Rows from block 3 of the image encoder, named by matrix and row number. Rows with one number belong to one neuron. Each number is 128 + 24 x the weight over its row's rms, rounded and kept within 0 to 255. All counts start at 0. After the name is the row's rms in percent of the matrix's.
# fc1: MLP up (encoder.blocks.3.mlp.fc1.weight, 960x160), inputs 80-159
# fc2: MLP down (encoder.blocks.3.mlp.fc2.weight, 160x960, transposed), outputs 80-159
fc1.794 086 [123 186 116 168 166 129 109 134 170 149 176 162 105 153 138 109 153 126 132 136 126 108 160  96 109  92 153 157 144  94 169 103  94 135 102 153 154 124 111 128  97 137 132 111 156 112 115 128 167 108 134 147 112 137 104 101 143 106 133 149 137 160  97 142 129 128 131 145 136 166 119 160 142 183 126 150  95 145 124 131]
fc2.794 096 [117  99  75 121 128 119 180 157 118 134 119 160  99 144 127 153 102 105 123 134 132 114 144 132 106 146 109 130 147  55 160 118 142 137 100 139 156  99 112 124 122 141 122 119 123 125 109 106 161 197 170 121 159 126 137 117  89 122 142  91 122 130 152 161 146 153  87 121  82 150 114  87 117  64  96 110 138  98 155 125]
fc1.795 111 [138 151 113 136 102  91 152 110 138 119 126  98 137 162 123 125 104 105  94 155 108 105 118  97 104 120 108 116 144 123 148 128 113 129 163 124 117 150 100 134 130 131 113 122 108 133 167 137 122  74 161 143 166 126 130 141 136 130  62  94 133 137 113  97 113 209 133  69 149 230  94 131 123 150 120  93 122 101 132 113]
fc2.795 123 [130 139 130 141  87 137 110 168 133  89 115 133 165 108 116 126 115  92 128 167 132 108 146 139 122 132  98 102 152  98 107 140 162 124 156 113 154 145 172  85 124 128 135 132 145 177 134 138 148  76 127 138 106 127 166 149 115 120  77  98 126 148 139 131 161 116 142 166 131 177 142 135 154 131 119 150 101 160 152 101]
fc1.796 145 [134  87 162 137  99 124 159 124 127 140 126  95 138 153  99 141 147 170 107 153 166 136 153 113 163 147 149 124  99 102  63 136 129 130 120 143 128 163 132 123 149 139  61 107 145 101 117 133 102 153 154 144 153 126 143 115 164 119 103 122 103 118 139 130 166 151 134 120 110 127 107 176 142 125 166 153 148 124 161 101]
fc2.796 137 [119 104 138  96 110 148 121 113 123 178  91 103 127 158 144 100 112 102 174 116 126 135 140 128 139 175 141 135 128 145 109 139 169 124 122 123 122 134 128 168 158 171  96 133 105 106 123 146  88 106 132 138 152 103 152 118 104 142 108 157 152  64 149 113 136 118  60 124 133 116 111 123 117 135 155 121 126 170 152 141]
fc1.797 136 [158 117 104 163  97 102 119 156  74 139 105 130  94  85 140 140 160 100 171 122 135 191 121 123 152  95 152 112 142 104 137 147 107 113 146 117 137 123 123 148 125 106 121 139 138 104 100 124 140 132 152 107 128 152 144 109 138 119 127 122 124 132 110 125 148 152 175  90 139  85 103  97 166 153  98 148 193 146 105 123]
fc2.797 128 [143 124 112 112 137 133 130 117 154 136 150 110 131 139 138 134 143 124 167 198 140 151  72 122 141 151  67 111 154 115 131 125 121 142 175 116 156 147 101 122 160 131 178 129 116  78 173 148 128 125 163 148 129 101 118 138  99 122 130 125 152 118 142  95 138 139 179 142 143 105 101 153 141 119 102 132 117 110  97 153]
fc1.798 100 [106 180 150 147 140 138 143 105 141 113 119 138 120 180 135 120 167 124 162 118 157 141 157 110 169 135 129 162 114 177 122 163 155 115 105 134 158 143 116  73 103  98 128 120 146 168 121 172 134 119 116 144 103 154 106 182 109 123 104 114 153 114 159 151 112 133 146 158 136 148 141 111 143 140 128 159 106  92 117 116]
fc2.798 102 [107 131 130 107 159 114 114 160 114 126 151 131 140 159 113 120 136 124  97 157 146 118 137  83 141 126 108 135 125 150 145 108  90 125 135 129 116 159 151 133 122 169 115 127 115 150 130 156 131 116 116 132 157 124 175 108 110 180 147 136 139 148 150 137 116 192 136  95 128 137 104  82 114 108 134 143  93 143 135 103]
fc1.799 111 [151 116 123 175 143 140 156 142 136 171  68 112  91 122 147 115 129 143 130  86 125 192 101 130 156 144 179 158 144 117 153 103 125 121 143  84 116 132 134 131 135 123 116 126 125 135 117 137 157 141 103  99 139 144 138 125 104 111 127 155 134 122 182 155 125  77 150 188 121 141 116 157 107  96 136  94 155 164 150 175]
fc2.799 103 [147  94 145 168 158 116 166 109 165 122 105 134 102 139  84 132 148 123 167 156 121 108 102 158 132 144  89 109 128 145 126 116 136 109 124 137 115  87 177 119 101 107 151 126 136  90 131 125 107 141 137 123 124 120 144 135 154 126 159 126  93 121 153 137 151  80  83 109 113 147  89 120 130 141 158 156 114 115 125 144]
fc1.800 074 [ 91 150 107 155 146 146 129 152 124  87 136 117 134 109 206 124 105 127 111 108  89 158  71 139 158 124 113 133 155 141 165 119  86 132 110 123 116 117  96 156 152 141 117 114 141 124 150 170 153 122 107  83 107 126 158 143 102 123  94 139 118 138 157  97 134 116 135 124 192 154 133 108 157  73 128 142 119 132 111 134]
fc2.800 080 [ 99 134 122 188 116 118 101 135 144 111 101 221 143 121 105 119 117  69 169 119 161 155  85 128 138 120 136 142 123 120 163 149 156 136 112 115 151 131 139 180 170 102 132 129 137 165  96 132 155 121 152 174  85 150 109 155 124 184 118 131 125 133 130 134 127 109 122 183 138 149 113 124 117 134 109 146 112 136 140 108]
fc1.801 096 [139 131 130 137 162 110  86 114 126 148 123 133 111 104 139 114 134 143 123 115 104 109 142 155 105 115 101 135 136 164 155 167  93 171 117 101  77  90 141 185 114 119 101  67 108 132 134 125 145 103 111 158 127 145 115 137  73 105 121 107  97 149 115 139 140 101 144  90 129 116 132 111  97 156 107  95 108 101 133 143]
fc2.801 077 [139 116  81  91 114 124 123 137 116 125 138 134 155 163 161 123 168 102 141 187  97 135 148 145 140 143 122 124 138 146 128 138 165 145 155 159 124 137 132 137 139 130 124  51 173 122 161 128  91 105 168 112 157  83 154 166 107 130 131 120 150  82 108 103 125 155 128 114 133 164 124 106 105 118 124  91  89 145 129 133]
fc1.802 089 [124 142 125 115 127  92 101 115 140 152 117 138 111 142 155 147 105 110 129 140 167 111 125 164 113 145 155 149 199 143 121  87 131 139 120 132 114 110  96 141 118 112 141 101 111 119 143 116 127 140 121 108 118 184 108 107 128 134 132 101 148 121 165 134  55 160  91 159 169 123 124 151 133 140 168 146  57 100 148 116]
fc2.802 091 [ 99 155 101 119 123 115 107 160 135  93 112 141  94 117 118 119 147 151 102 120 115 120 162  94 146 121 138 151 128 122 144 139 128 139 120  97 149 140 123 103 134 152 121 171 179 129  99 102 134 133 146 149 100 143 131 122 108  88 132  64 107 188 140 117 126 154 102 137 123 162 110 124 119 123  95 143  62 132 110 159]
fc1.803 120 [150 108 181 121 119 172 156 106  77 115 135 135 151 170 128 106 143 106 116 118 104 101 113 151 142 148  97  91  99 153 103 124 144 111 148 110 111  95 147 134 145 102 139 145 130 108 111 149 121 155 159 109 125 121 110 151 117  95 128 129 134 117 152 120  88 124 125 127 167 125 133 110 139  96 112 146 113 117 138 157]
fc2.803 109 [120 120 107 145 155 111 146 139 151 144 108 121 122  94 149  98 136 142 148 105 109 141 111 136 105  94 134  81 132  69 124  96 172 165 148 155  86 117 143 126 124 146 178 135 136 122  88 112 126  98  95 135 113 132 128 100  97 131 124 102  66 102 151 142 128 108 103 119 140 134 128 105 121 142 161 132 139 115  92 143]
fc1.804 107 [142 164 154 102  99 134 105  93 103 146 118 113 117 110 148 133 122 114 110 108 140 105 162 121 100 136 117 103 132 133 110 172 109 133 131 136 156 139  73 132 134 167 124 123 143 135 148 146  66 105 123 121 135  79 137 107 106 151  98 110 129 107  87 152  84 134 142 113 112 190 144 148 132 110 110  85 157  90 131  90]
fc2.804 095 [133 128 107 168 104 113 156 141 130 151  89 133 115 148 130 133 162 103 111 152 138 123 129 120 111 169 151 132 156  54 105 145 129 123 124 130 151 156 158  93  91 111 110 126 156  74 163  79 129 116  91 112 121 132  85 138 141 132 116 135 161 106 123 129 133 107 109 126 117 121 139 119 141 117 129 163 111 148 152 111]
fc1.805 076 [139 117 100 137 136 125 126 118 143 124 105 126 149 123 152 168 170  96 162  98 127 112 195  93 172 140  97 138 111 146 134  94  97 145 109 127 140 114 124 114 135  97  93 136 111 100 107 111 106  90 166 133 162 130 148 115 134 125 118 162 143 137  94 144  90 119 170 117  98 133 116 163 131 176 123 101 178 111 110 150]
fc2.805 088 [146 120 157 168 151 149 143 111 146 166  85 125 136 111 162 132 120 120 131 127 130 132 146 108 169 165 120 164 135 160 163  96 106 126 135 128 105  81 120 137 126 126 147 149  89 122 153 129 137 142 138 112 105 177 111 145 101  92 131 129 163 110 113 157 149 136 137 150 113 123 105 117 151 142 151 147 102 180  61 118]
fc1.806 091 [134 136 130 162 126 163 166 144 107 139 118 146 125 121 120 129 151 120 128 148 133 120 137 142  87 121 120 119 140 133 114  94 128 167 131 127 136  92 149 123 109 153 158 120 188 156 109 105 102 105 121 126 138 141 156 151 124 130 152 106 109 101  94 133 122 103  99 120 163 118 137 132 115 146 118 144 139 161 114 137]
fc2.806 091 [130  75 167 138 125 106 153 168 152 114 139 156 159 132 108 146 101  85 103 116 133 143 186 152 100 139 146 136 171 165 116 117 125 127 111 132 113 123 148 122 134 171  99 130 128 152 143 181 155 138 143 139  95 159 151 157 145 118 145 132 125 189 120  92 114 145 135 151 141 109 121 123 106 102 132 134 169  95 166 131]
fc1.807 098 [148 176 115 133 107 108 126 201 113 107  99  91 139 133 140 153 119 186 128 117 116  93 108 130 146 129 133 151 161 129 116 149 159 141 126 118 137 146 125 114 164 120 134 140 102 121 133  89 131 128 108 126  95  84 154 144  81 114 109 149 127 159 133 102 169 148 122 142 134 158 185 143 137 138 114 110 125 128 119  99]
fc2.807 103 [156 121  97  97 121 116 135 140 115 114 109 108 122  88 132 113 125 133 124 116 138 109 136 119 151 121 131  96 111  87 120 135 117 125  77 168 125 177 115 150  86 124  95 158 106  98 156 134 135 116  87  71 135 120 117 132 119 115 113  97 136 138 138 138  86 139 153 151 105 158 158 145 113 125 104  98 124 122  78 127]
fc1.808 050 [119 132 146 146 111 111 158 130 126 130 104 145 149 141 171 126 115 128 170 116  95  91 121  98 111 127 135 162 132 123  80 123 137 129 133 125 123 126 110 122 132 192 157 100 131 176 143 111 140 131 110 131 162 192 106 120 110 128  97  75 112 134 138 148 125 116 141 153 127 146 118 129 143 177 111 149 133 100 149  93]
fc2.808 055 [ 97 117 105 141 140 135 175 129 145 150 147 143 139 156 112 144 156 135 149 147 101 159 152 130  71 146 127 137 135 130 116 111 153 138 136 116 107 120 138 162 135 129 126 149 112 132 174 177 138 167 113 118 141 102 161 128 110 128 119 160 120 121 149 151 168 137 153 100 158 134 157 154 132 159 129 150 136 133 147  93]
fc1.809 092 [113  88 151 114 108 126 121 137 137 170 130 153 172 142 130 172 152 125 130 141  98 140 150  79  88 106 116 162 126 145 140 107 127 101 130 125  96 122 124  85 147 130  97 125 187 153 102  92 109 168 158 130 125 129 143 113 168 125  75 123 118 129  90 141 133 125 158 167 103 157 122 140 142 131 136 149  65 167  78 109]
fc2.809 094 [130 142 147  75 136  95 120 104 135 152  99 139 178 146 142 134 151 122 153 128 147 124 153 178  90 124  86 105 172 140 108  98  91 150  98 125 152  91 143 120 116 114 127 134 141 136 119 158 176 142 128 137  98 125 133  89 134 132 127 133 132 131 125 129 159 174  84 123 163 157 153 134 135  94 134 132 125 121 145 130]
fc1.810 091 [178  87 144 132 119  70  77 132 115 141 132 157 138 109 109 145  94 110 160 139 108 111 134 168 112 172 144 111 120 106 128 112 107 121 112 142 150 128 126 102 121  87 129 114 140 153 110 159 151 140  87 155 105 145 112 122 161 129 114 142 112 140 162 136 125 122 110 125 157 156 107 118 139  71 115 151 160 136  99  86]
fc2.810 094 [ 92 157 140 103 123 101  63 111 160 161 120 113 112 143 141 165  86 107 116 105 136  90 122 132 109  81 170 135 107 138  96 154 130 151  81 146 145 150 116 136 140 104  59  97 106 132 122 130 152 128 143 103 121 148  61  71 146  83  80 114 130 139 145 111 103 120 154 113  97 154 141 153 126 162 127 146 101 132 125 116]
fc1.811 115 [160 149 100 108 130 157 135 114 147 143  83 107 151 121 128 134 122 132 125 123 164 152 112 132 113 102 149 143 181 132 159 130 140 117 183 116 131 146 128 108 124  93 133 129 114 143 118  55 124  96 103 130 157 112 101  83 140 155 144 154 137 126 116 133 138 116 130 188 104 121 131 153 125 130  39 113 156 138 124  82]
fc2.811 122 [104 128 164 135 173 159 116 125 170 171 130 153 106 103 158 124 115 122 153 131 128 119 114 134 133 113 143 128  82 143 161 143 137 153 153 148 129 102 201 109 150  52 118 142 150 152 163 166 123 137 125  86 131 131 117 154 119 120 181 104 132 138 177 136 140 127 131  76  79 112 101 114  97 136 124 112 125 141 110 163]
fc1.812 093 [126 129 115 187 137 116 150 130 129 150 131 154 169 183 188 111 139 148 201 144 124 143 138  96 108 152 106 127 113 114 132 139 149 130 119 120 149 149  89 171  77 139 103  82 125 130 121 132 122 144 115 112 160 138 107 149 142 141 159  95 143 130 104 174 147 105 157 186 143 139 174 154 112 136 142 138  86 151 113 104]
fc2.812 091 [131 137 123 107 128 115 128 122 108 124 137 138 148 151 154 142 163  99 121 147 136 138 125 118 123 155 134 116 119 163 127 143 122  97 173 149 108 118 114 157 160 137  85 130  98 114 134  95 102 121 114 113 115 143 145 147 142 169 131 130 127 194  59 114 141 109 113 127 125 138 142  92 129 120 107 125 177 117 184 166]
fc1.813 083 [161 133 171 135 178 130 136 140 103 179 166 134 145 103  99 144 155 134 121 111 120 105 113 109 102 166 133 119 104 134 166 162 104 129 154 110 142 144 129 125 155 118 126 164 116 156 117 117 118 109  97 153 117 163 108 124 117  95 137 115 137 105 170 141 104 129 122 140 120 118 147 150 101  87 152 144 151 101 117 112]
fc2.813 089 [127 143 113 151 108 174 140 163 157 121 133 126 136 136 122 112  99 106 127 130 107 157 142  93 151 124 128 123 115 111 106 108 132 120 119 108  94 136 104 133 159 113 148 155 131  76 117 146 162 127 143 133 134 140  85  70 134 150 147 124 115 147 119 156 131 117 139  93 151 109 125 114  95 110  55 129  91 138 100 110]
fc1.814 085 [150 122 142 195  98 105 111 166 146 141 110 111 111 136 134 117  92 130 117 151 130 156 117 155 143 176 116 105 152 111 134 155 180 117 137 130  85 128 160 113 110 109 153  97 151 119 157 136 134 138 110 184  91 134 104 131 137 155 127 122 137  73 148 125 109 118 143  93  85 104  90 142 113 114 118  74 149 177 116 137]
fc2.814 087 [122 109 119 135 147 117 107 114 162 138  98 123 163 139 154 135 162 134 132 128 116 112  78 137 143 110 133 103 137 115 106 123 135 137 100 140 136 102 103 163 115 140 102  92  81 151 107  84 141 122 106 121  84  93 130  92 117 111 156 124 131 136 130 143 139 114 126 111 124  92 148 168 133 122 115 124 145 136 127 156]
fc1.815 110 [156 134 150 150 136 111 118 172 136 137 144 108 179 184 127 140 140 157 121  98 151 139  97 144 164  71 128 149 114 109 148 156 109 123 114 115 108 114 102 135 140 143 109  99 143 143  73 143 128  99 132  74 105 131  78 157 128 119 130 111 116 119 143 137 168 139 142 152 155 123 110 153  89  99 115 148 108 104 112 106]
fc2.815 113 [105 124 123 100 127 119 120  80 106 131 142 125 113 120 131 145 136 110 138 127 137 131 134  87 121 132 111 139  93 155 121  96 132 114 132 137 161  99 138 198 137 161  86 125 119 113  96  97  84 153 125 130 150 129  97 153 125 123 113 108 136 125 134  87 175 142 117 122 114 117 176 102 118 131 169 123 156 136 112 101]
fc1.816 096 [131 166 139 132 127 138 161 141 121 142 115  91 119 134 145 109 119  95 115 102 129 147  99 178 177 121 133 156 117 128 147 141 124 138 104 120 143 145 122 176  85 118 156 114 118 115 119 121 163 148 150  99 173 133 108 130  82 156 104 111 136 142 169 156 140  98 119 157  96 132 146  90  97 114  93 149 179 165 177 150]
fc2.816 095 [104 166 130 103 147 132 157 140  91  91 122 133 169 113 127 140 147 148 128  97 132 121 101 117 142 127  81 119 122  86 128 125 143 162  94 152 121 109 128 169 135 132  87  97  90  61 100 131  99 118 142 145 124 193 115 157 146 145 123  98 101 118 146 127 139  80 101 131 149  82 138  98 128 100 129 153 143 102  90 134]
fc1.817 081 [149 141 102 125  97 125 140 155 114 138 151 119 135 119 119 148 103 130 120 178 131 138 114 106 165 139 134 122 113 161 112 131  98 134 111 128 116 146 191 131 126 119 118 113 158 114 115 129  95 134 121 101 143 116 105 161 134 122 134  80 192 145 101 187 108  95 141  75 138 156 116  99 104 128 146 107 161 181 114 130]
fc2.817 086 [120 161 113 119 131 142 119 150 135  65 134  75 120 133 161 150 145 140 127 122 123 116 147 126 126 155 122 121 126 107 124 112 132 135 113 112 110 144 132  97 120 157 128 146 147 133 112 123 167 142 144 122 111 107  68 109 123  95 192 139 168  94 127 117 109  93 128 162 113  96 161 132 131 132  77 154 115 101 185 113]
fc1.818 092 [131 126 103 163 126 148 176 106 126 135 137 125 136 116 100 147  82 111 118 133 129 103 128 146 147  95 113 116 166 165 181 156 118 100 146 125 141 102 159 146  86 153 104 115 159 127 142 156 137 135 115 104 111 132 137 127  99 126 102 122 127 167 112 121 137 142 138 145 139 103 118  94  95  93 142 103 150 110 156 168]
fc2.818 093 [127  62 100 139 147 130 166 116 125 148 132 122 126 137 146 150 112 106 128  97 154 143 144 115 129 165 129 130 148 119 122 150 112 139 103 142 160 135 135 146 144 149 104 160 148 143 103  83 122 136 122 146  78 111 190  56 159 147 127 103 126 101 124 129  99  92 162 111 173 116 123 152 120 157 111  98 134 120 138 118]
fc1.819 101 [158 136 130 137 116 156  92 125 119 113 157 108 122 136 157 148 145 177 153  93 185 142 141 140 159 140 112 173 166 124 109 149 135 152  79 139 151 113 121 131 165 154 103  96 133 132  99  96 117 135 140 121 140 141 133 133 100 156 130 106 119  96 121 133 141 164 159 131 136 159 171 201 129 142 131 100  90 140 118 140]
fc2.819 103 [103 144 142 110 110 116 120 137  51 127 138 125 118 136 105 135 103 123 153 141 116 133 136 126 132 138 129 156 109 147 127 173 153 115 135 143 160 123 155 130 156 168 146 101 113 151 144 141 112 139 122 121 151 166 102 112 142 113 143 142 138 141 137 122 124  93 137 106 164 107 179  91 115 125 170 117 123 102  89 104]
fc1.820 100 [ 94 116 141 113  97 136 122 133  80 103  98 149 133 151  97 129  87  94 153 143 173 126 137  94 152 159 170 114 126 161 131 120  65 165 137 126 141 151 136 118 136  98 127 132 167 156 159 140 145 105 148 177 151 135 137 140 134 135  98 116 130 135 156 154 135 134 124  84 125 108  89 142 112 135 108 103 119 133  96 113]
fc2.820 110 [108 164 150 126 172 118 131 159 137 131 127 123 141 117 126 160  79 113 150 119 134 119 171 108 126 123 126 118 131 130 151 129 148 107  64 131 131 159 162  98 117 109 132  92 131 230 141 179 158 127  93 149 145 120 147 134 124 162 150 114 165 117 173 125 111 104 157 115 148 187 139 158 153 176 147 154 120 137 101 129]
fc1.821 103 [156 181 118 148 101 128 191 139 132 141 111 118 109 141 152 124 113 118 156 114 148 114 158 164 147 115 134 115  96 119 169  99 133 119 149 155 114 156 117 130 126 109 117 160 138 116 132 173 100 160 142 128 137 152 149 119 148 117 159  74 143 110 101 148  87 191 143  95  93 163 108 130 145 132 168 112 204 115 157 105]
fc2.821 100 [120 119 129 122  94  95 124 147 139 179 113  81  77 162 141 109 101 112 129 181 116 142 130 108 166 165 166  97 165  70 112 110 116 128 149 120  80 108  89 147 147 111 118 138 122 129 152 116 112 161 149 180 101 146 102 106 130 114 119  87 162 147 157 153 164  90 113 157 138 159 126  75 141  99 139 183 148 145 153 131]
fc1.822 068 [180 114 121 174 154 145 117 125 146 133 158  94 115 131 135 145 142 114 121  89  90 165 120 177 115 139 115 135 136  79 145 107 149 140  97 152 140 111 111 158 114 134 107 121  92 172 106 115 119  91 156 102 114 144 112 160  93 108 175 144 154 129  87  79 111 134 109 137 118 131 146 145 159 117 124 152 151 113  90  80]
fc2.822 072 [124 125 131 115 103 201 140 158 133 140 133 132 119 168 146 141 115 111  96  94 140 162 131 126 145 145 132 132 146 110 150  87 116 114  88 133 128 149 129 121 101 146 112 144 125  92 141 113 130 151 107 166 149 156 118  95 133 122 144 118 142 156 155 128 183 126 160 101 110 108 154 115 121 135 143 120 117  78 110 149]
fc1.823 133 [128 141 125 157 123  83 125 146 192 157 133 133 108 131 135 131 103 152  94 124 127 163 185 142 110 115 169  17 118 134 162 125 119 121  86  98 127 108 157 144  75 131 160 119 137 106 141 140 139 144 137 119  89 112 147 106 155 129 109 102 126 129 148 147 139 129 116  99 156 118 117 137 103 172 106 148 132 157 140 150]
fc2.823 144 [145 107 111 143 162 114 152 109 102 125 137 113 137 147 125 124 127 156 146 130 110 110  91 130 121 120 102 136 122 125 135 134 157 116  83 109 150 146 138 153 165 120 115 172 106  93 153 127 105 150 128 119 156 147 120 172 121 139 137 107 134 152 101  98 140 171 137 129  78  94 100 156 108 110  86  84 102  88  99 146]
fc1.824 096 [118 135 160 144  87 123 149 127 120 118 121 108  75 165 116 119 116 151 118 135 142 150 124 139 128 134 124 116  80  79 139 135 120 138 146  95 134 110 115 134 157 110  93  88 123 129 124 106 102 128  86 173 156 114 111 137 107 105  49 137 110 111 117 109 141 132 127 143  62 102 147 169 143 146 129 110 162 188 109 142]
fc2.824 095 [158 134 112 121 147 126 143 100 145 123 175 108 111 142 158 125 107 141 110  79 152 149  98 114  79 144 112  95 120 146 107 130 136  86  97 140 127 130 153 108 176 149 134 129 102 179  93 146 116 175 166 135 139 114 133 135 135 152 160 166  95 103  92  95 117 114  71 135 105 116 167 127 155 111 134 103 126  80 149 103]
fc1.825 079 [122 116 128 131 131 148 153 119 151 138 144  74 163 121 130 139 139 128 120  99 125 128 177 157  97 126  95 139  91 150 112 160 147 104 146 131 144 116 153 170 157 144 138 126 158  86 139 103  81  88 130 115 160 115 131 118 120 142 122 114 102 117 108  91 126 167 148 113  93 191 129 144 136 131 141 102 128 111 101  87]
fc2.825 081 [134 129 168 151 133 102 131 137 115 101 140  90 105 108 132 105 141 125 111 188  97 118 105 150 136 150 115 103 160  87 140 136  92 109 129 132 141 151 129 131 131 160 129 102 124 102 174 127 148 129  80 149 157 142  96 101 125 103  93 127  94  92  33 106 121 120 135 151 113 116 155 131 158 150 137 132 160 116 147 136]
fc1.826 086 [153 106 143 103 131 115 107 171  97 158 128 158 163 137 130 179 196 119 158 150 157 144 147 125 125 109  95 128 150 158  94 115 135 131 135 176 133 103 183 130 120 139 118 135 168 131 150 127 149 138 139 120 140 124 148 119 157 159 129 144 115  92 149 123 115 124 147 142 119 144 112 141  97  99 136 159 165 122 113  95]
fc2.826 088 [ 93 166 147 117 156  76 141 133 128 156 103 136 158 142 138 120 107 146 133 127 148 102 138 137 143 145  97  98 126 145 120 105 130 140 167 135 120  92 152 165 145 134 112 161 153 108 146  99 141  90 128 128 122 115 149 144  92 118 110 190  98 164 120 126 119 188 156 150 156 153 105 132 121 138 141 126 192 191 127 135]
fc1.827 096 [104 153 134 162 140 132 159 116  84 137 140 159  79 155 113 138 103 100 143 133 156 162 133 139 118 119 116 127 148 146 137 171 131 144 104 131 123 133 137 120 118 129 124 101  85 114 128 149 133 114 104 178 133 137 151  82 104 115 110 129 117 131 124 137 171  88 137  79 122 119  88 157 108 125 138  87 154 168 142 122]
fc2.827 101 [124  95 115 141  82 145 119 171 135 161 104 136 193 151 135 120 129 140 100  81  91 156  80 155 144 128  92 133 138 140 131 108 153 121 100  73 121 174 109 110 105 117 164 142 130 130 162 173 113 157 132 145 121 115 107 107 139  93 100 151 135  98  89 119 124  89  95 126 166 106  82  91 119 190 153 141 105 143 116 118]
fc1.828 066 [132 157 127 127 143 144 138  88 121  96 157 113 167 189 136 141 179  96 109 130 119 136  98 151 112 115  98 126 126 125 160 149 132 170 128 129 137 148 149 108  95 120 164 145 133 147 144 172 153  81 129 136 131 117 128 136 125 164 185  80 168 159 130 133  99  88 144 124 121 118 155 127 166 157  91  94 145  83 128 124]
fc2.828 074 [122 119 116 135  96 125 117 126 114 146  94  91 132 111 111 130 129 151 157 109 136 101 138  91 119 137 118 107 121 141 164 132 132 130 144 179 111  86 129 133 172 112 134 136 123 146 113 106 153 156  95  94 130 139 111 113  94 139  93 111 139  60 150 111 177 115 107  98 137 103 106  87 120 115 137 147 114 103 162 132]
fc1.829 094 [124 110  97 103 124 107 134 134 154 118 106 103  89 176 103 105 138 136 157 131 171 119 123  90  98 163 114 131 103 142 151 115 138 119 138  91 136 123 148 106 125 107 134 112 121 215 121 161  90 111 121 166 133 130 150 173 124  94 121 133 126 124 150 141 123 136 176 120  77 100 124 114  95 194 132 114 138 137  89 132]
fc2.829 091 [111  89 110 161 201 127 146 116 137 133  98 147 137 128 117 116 100 139 108 141 107 145 104 182  90  86 119 138 125 146 116 131 157 123 103  95 114 132 155 121  92 180 145 173 126 139 119 151 125 173 124 133 155 103 101 145 149 126 180 142 130 114 158 108 136 146 138 136  99  93 128 110 144 147 126 100 138 129 107 107]
fc1.830 104 [121 113 128  97 194  96 136  93 115 138 177 136 155 125 162 110 111 115 105 121 110 162 142  94 123 127 132 140 115  85 149 150 135 145 119 126 155  90 157 102  96 127 132  91 101  87 112 140 103 107 131 132  90  84 116 139 104 134 109 107 117 155  84 148  92  84 113 122 140 162 143 125 125 114 142 126 122 145 105 141]
fc2.830 099 [150 127 164  60 148 133 113 140 147 101 152 129 107  81  73 174 158 168 120 145 150 170 137 149  92 137 166 148  99 138 125 145 119 150 119 155 140 104 118 120 104 166 140 107 128 104 161 130 112 149 111 122 122 151 177 107 172 145 179 133 156  87 102 147 147 147 105 148  97 121 127 130 130 142 130 124 113 129  74 131]
fc1.831 100 [146 120 105 172 127 141 113 126 118 129 167 132 109 122 141 153 128 138 133  80 153 159 107 145 190 181 149 104 154 119 124 149 114 134 152 125 103 161 131 108 110 149 100 124 147 118 105 126 134 111 112  99  88 147 155 121 163 108 123  99 137 138 121 141 107 123 140 115 160 125 156  97 103 112 121 143 150 112  72 132]
fc2.831 108 [130 100 113 115 132 140 114 176 147 111 132 117 155 144 119 137 150 118 108 116 168 115 146 107 148 158  70 114  93  98  85 178 131 145 121 105 159 124  90 122 135 106 133 142 112  91 124 125 150 133 160 163 114 196  97  80 161 130 108  93 139 138 119 160 115 101 193 185 164 147 133 151 166  75  93 140 113 136 145 103]
fc1.832 136 [138 167  92 119 125 119 120  94 139 115 183 148  95 152 116 130 135 132 124 145 150 123 170 160  82 147 105 102 129 150 130  99 117 153 120 119 139 108 111 152 108 115 101  87 154 121 123 150 138 159 151 101 107 126 146 144 159 151 145 144 139 178 119 100 137 112  95  95 123 136 163 161 100 155 134 150 134 130 146 151]
fc2.832 145 [107 105 144 105 169  85 131  98 144 121 121 151 125  70 109 133 118 145 166 117 109 157 112 124 123 113 104 107 120 128 127  92 160 122 110 136 138 181 121 120 131 115 128 129 146 169 131 116  96 110 124 151 134 148 142  93 122 105 206 104 115 149 170 137 183 121 125  48 120 109  94 151 104 126 108 152 109  84  98 144]
fc1.833 112 [151 162 162 166 108 134 152 135 137 119 150 139 106 112 150 112 115  92 166 109 130 137 165 122 121 130 151 155 108 113  99  72 171 137 142 163 153  69 109 148 166 115 178 138 116  99 135 130 139 134  92 109 170 144 158 135 116 102 118 103 150 108  90 157  70 180 134 148  75 148 133 111 108  99 151 152 131 179 128 138]
fc2.833 107 [148 146  99 138 133 113  95 111  93  65 114 124 103  96 119 156 137 124 188 180  94 130 148 149 134 173 136 124 114 151 166  90 151 104 116 102 117 137 134 150 152 113 153 119 154 163  94  86 145 157 127 158 152 117 145 105 119 140 104 157 110 160 137 161 122 122 165 124 124 112 128 120 133 112 121 110 128 150 105  97]
fc1.834 106 [108 109 131  81 146 133 140 118 159 147 134 104 116 103 163 121 135 121 106 103 110 144 155  84 106 143 172 143 118 135 152 123 116 142  86 141 102  99 138 104 157  96 135 114 171 130 135 104 112 106 134 127 135 105 130 131 130 138 135 105 134 137 115 129 128  82 134 125  88 142  78 112 118 123 182 118 132 162 122 113]
fc2.834 087 [105 120 139 131 144 111 164 139 136 109 128 104 147 151 128 140 168 110 153 103 136  73 121 159 137 112 126 131 154 144 125 114 141 133 158 135 155 141 135 132 111 107 125 125 100 102  99 122 131  94 149 119 117 168 135 140 104 156  97  90 149 133 100 100 103 164 153  77 187 147 144  97 151  71 180 109 112 109 122 172]
fc1.835 106 [137 154 136 136 145 125 113 160 115 121 109 133 130 101  94 128 140 125 142 157 128 151 162 138 176 154 153 103 111 159 107 133 106 109 171 125 128 134 149 128 146 148 131  79 109 144 148 125 112 107 143 122 149 140 127 175 124  73 140 142 125 123 109 134 125 149 141 158 121 112 105 143 141 101  92 146  92 112 153 131]
fc2.835 116 [132  84 142 131 110 132 115 122 118 118 158  73 115 127 141 124 148 101 150 143 132 145  82 153 180 180 104 131 120 112 144 148 156 153 129 125 142 159 128 139 164 117 170 171 129 133 150 158 130 150 151 140 162 120 133 126 102 126 102 115 137  76 116 104 120 115 173 141 137 185 104 136 111  99 169 159  64 146 129 141]
fc1.836 088 [131 104 138 171 147  97 157 132 124 146 150 157 113 157 133 194 108 114 125 151 126  94 118 124 137 127 153 107 169  92 121 145  97 109 139 114 123 117  98  70 174 140 107  78 138 129 140 142 137 125 122  85 110 144  72 130 140 134 167 110 127 125 164 116 114 112 120 103 166  99 134 120  71 138 156 121 165 148  89 105]
fc2.836 077 [ 95 107 119 125 143 128 147 130 132 126 140 134  85 130 146  89 130 141 140 161 118 117  99 137 149  93 161 169 184 100 116 119 129 125 143 135  93 132  96  78 129 137 117 114 120 139 144 160  84 112  97  98 149  95 124 120 140 140 139 112 125 167 157 169 157 122 132  97 140 128 131 161 150 137 144 100  85 160 169 162]